From a checkpoint of a small segmentation model: 33200 steps, 195000 training examples.
Rows from block 2 of a small segmentation model, named by matrix and row number. Rows with one number belong to one channel. Each number is 200 + 40 x the weight over its row's rms, rounded and kept within 0 to 999. All counts start at 0.
After each channel's rows are labels from the 100 images, of 14976, where the channel reaches its highest value: "place" is the part of the image that holds the peak; "top examples" is what is common among them. Only what is clearly more common there than usual is listed. The data: rosettes with rotational symmetry.
# convs0: first 3x3 conv (model.enc.1.0.convs.0.weight, 64x64x3x3, each kernel summed), inputs 0-63
# convs1: second 3x3 conv (model.enc.1.0.convs.1.weight, 64x64x3x3, transposed, each kernel summed), outputs 0-63

convs0.21,237,199,178,209,254,181,181,194,170,177,227,215,189,168,183,162,255,149,235,176,182,124,176,211,246,216,207,134,223,216,182,160,172,216,199,182,200,174,177,215,216,134,174,127,155,283,163,177,202,256,202,181,143,169,163,110,157,97,131,130,164,204,148,203
convs1.21,210,220,248,219,257,299,223,219,227,229,181,169,221,156,231,216,189,207,206,218,312,190,281,207,218,150,155,283,236,193,203,194,252,150,222,225,259,226,194,160,146,238,238,196,202,181,236,177,208,195,254,185,269,231,222,214,233,116,246,229,222,191,166,257
place: middle left
top examples: vivid

convs0.55,193,131,216,241,137,116,188,162,166,220,180,183,153,177,209,121,117,205,182,156,217,212,232,163,206,181,183,148,151,262,179,153,147,241,219,222,195,304,208,194,143,149,181,188,217,199,156,208,233,193,193,171,130,206,260,202,174,125,154,149,188,217,185,204
convs1.55,112,120,174,204,189,136,226,204,243,174,258,182,134,244,190,212,218,225,213,227,181,170,258,268,182,170,232,110,224,206,161,217,193,231,234,152,203,133,259,179,223,231,176,178,220,256,219,204,121,204,189,149,277,160,191,184,166,213,202,213,229,189,277,167
place: top right
top examples: vivid

convs0.20,189,181,201,258,186,243,183,161,202,235,154,191,205,212,180,206,225,218,192,189,211,169,185,102,219,245,167,160,168,224,165,151,236,171,219,204,225,120,244,151,219,141,141,216,89,269,232,201,284,235,169,212,163,202,248,190,205,159,143,140,209,282,211,204
convs1.20,210,174,139,214,216,166,222,187,203,206,246,153,172,121,132,230,198,257,215,201,216,227,281,283,170,160,134,177,260,146,228,244,131,205,159,120,197,274,146,205,132,263,212,204,206,205,210,201,182,210,197,236,184,172,177,157,191,179,201,218,271,162,207,240
place: bottom centre
top examples: vivid

convs0.34,223,227,179,256,109,180,152,118,246,178,240,200,164,141,194,142,217,243,180,190,172,124,187,232,169,244,193,188,176,168,195,140,158,214,237,184,199,167,157,209,160,128,124,205,201,165,178,141,165,165,119,201,228,208,271,179,194,198,213,182,239,213,183,118
convs1.34,201,218,211,161,217,238,130,230,207,130,108,104,246,226,152,223,179,163,228,136,215,218,179,259,174,228,121,212,185,178,234,156,229,163,174,193,202,258,214,137,231,171,241,163,167,247,269,180,158,198,195,222,179,251,161,161,197,200,254,234,179,171,230,255
place: bottom right; bottom centre
top examples: vivid

convs0.42,215,187,210,214,133,179,160,199,165,128,183,133,227,138,227,215,247,238,162,132,230,167,199,203,161,246,182,235,118,229,216,201,140,139,161,165,240,175,206,196,232,214,189,207,153,147,193,137,270,204,149,186,256,157,188,185,270,122,157,147,195,233,206,167
convs1.42,199,214,220,159,204,219,156,166,172,207,206,226,152,228,252,133,144,172,218,178,193,170,179,242,185,219,144,234,212,123,163,185,201,207,239,168,100,189,181,162,144,110,175,232,167,259,134,159,221,203,154,230,166,232,243,223,176,106,216,191,218,136,157,250
place: bottom right; bottom centre
top examples: vivid

convs0.25,222,196,212,199,138,133,224,116,168,138,124,186,254,179,219,157,174,150,202,160,230,204,122,185,135,186,161,163,161,187,215,195,136,192,184,176,170,242,215,180,215,207,182,181,255,183,134,122,248,224,157,268,147,204,207,131,275,176,185,201,182,208,218,234
convs1.25,226,226,243,263,163,172,181,198,204,307,266,194,240,196,185,181,251,155,13,246,214,220,178,198,225,220,211,248,211,198,223,186,254,180,206,169,226,206,220,185,190,223,241,167,160,207,235,294,191,203,195,198,189,208,239,214,179,208,154,192,241,182,181,199
place: bottom left; bottom centre
top examples: pinwheel; dark

convs0.39,251,161,253,202,155,188,211,175,225,179,154,217,175,171,106,172,209,186,200,183,206,179,211,156,130,132,206,128,238,165,125,189,226,183,289,181,194,189,249,116,175,241,179,133,251,178,163,202,210,213,173,188,167,201,196,181,286,170,176,216,126,227,145,189
convs1.39,147,178,160,167,213,204,164,141,152,217,255,202,150,232,141,197,171,274,265,201,167,169,294,242,168,162,150,208,233,214,296,190,184,213,220,181,175,120,254,226,185,197,224,197,199,166,229,218,221,225,245,160,169,208,276,156,272,183,260,226,194,160,221,203
place: top right; top centre
top examples: vivid

convs0.15,212,208,166,187,150,197,162,171,201,247,231,205,195,123,186,177,270,224,94,245,175,105,126,155,156,185,165,238,260,189,184,176,243,190,202,154,277,185,208,156,215,163,174,189,168,229,186,205,118,202,167,185,193,208,176,171,204,119,159,133,216,162,207,213
convs1.15,110,250,235,219,210,200,178,243,245,130,128,220,155,266,176,286,166,218,201,159,279,143,205,228,200,222,210,204,111,219,190,150,156,197,216,158,231,139,170,214,243,170,240,196,284,185,251,222,191,176,199,196,221,191,167,210,187,129,223,161,161,191,220,206
place: top left
top examples: vivid; warm

convs0.24,196,189,208,252,178,165,187,197,241,209,178,248,306,143,156,173,235,202,218,180,189,251,218,218,179,234,217,173,140,228,177,151,256,190,198,190,133,183,202,247,131,192,200,133,130,165,141,225,137,219,203,164,220,181,180,175,184,157,156,167,195,226,105,108
convs1.24,224,185,227,155,185,199,233,148,198,187,204,144,167,263,195,161,178,201,147,143,293,204,212,192,215,118,157,196,270,184,171,209,138,136,271,225,210,226,255,214,192,261,211,157,275,223,241,166,182,169,245,222,249,216,236,153,211,184,173,112,171,190,150,196
place: middle right; top right
top examples: vivid

convs0.36,190,229,157,214,225,195,133,222,191,188,161,182,195,232,172,171,193,205,206,150,120,136,150,198,186,221,166,168,187,150,155,150,129,228,214,169,169,162,239,173,106,148,201,134,103,199,175,171,220,178,178,182,152,129,251,224,191,126,194,195,164,222,137,161
convs1.36,189,196,239,249,158,210,256,211,269,204,174,206,229,247,216,146,256,207,146,230,178,187,232,179,293,121,165,244,281,231,150,173,234,190,165,254,259,175,192,224,195,230,249,216,284,199,256,183,172,202,222,227,247,221,263,130,204,193,186,229,183,245,248,188
place: middle right; bottom right
top examples: pinwheel; grey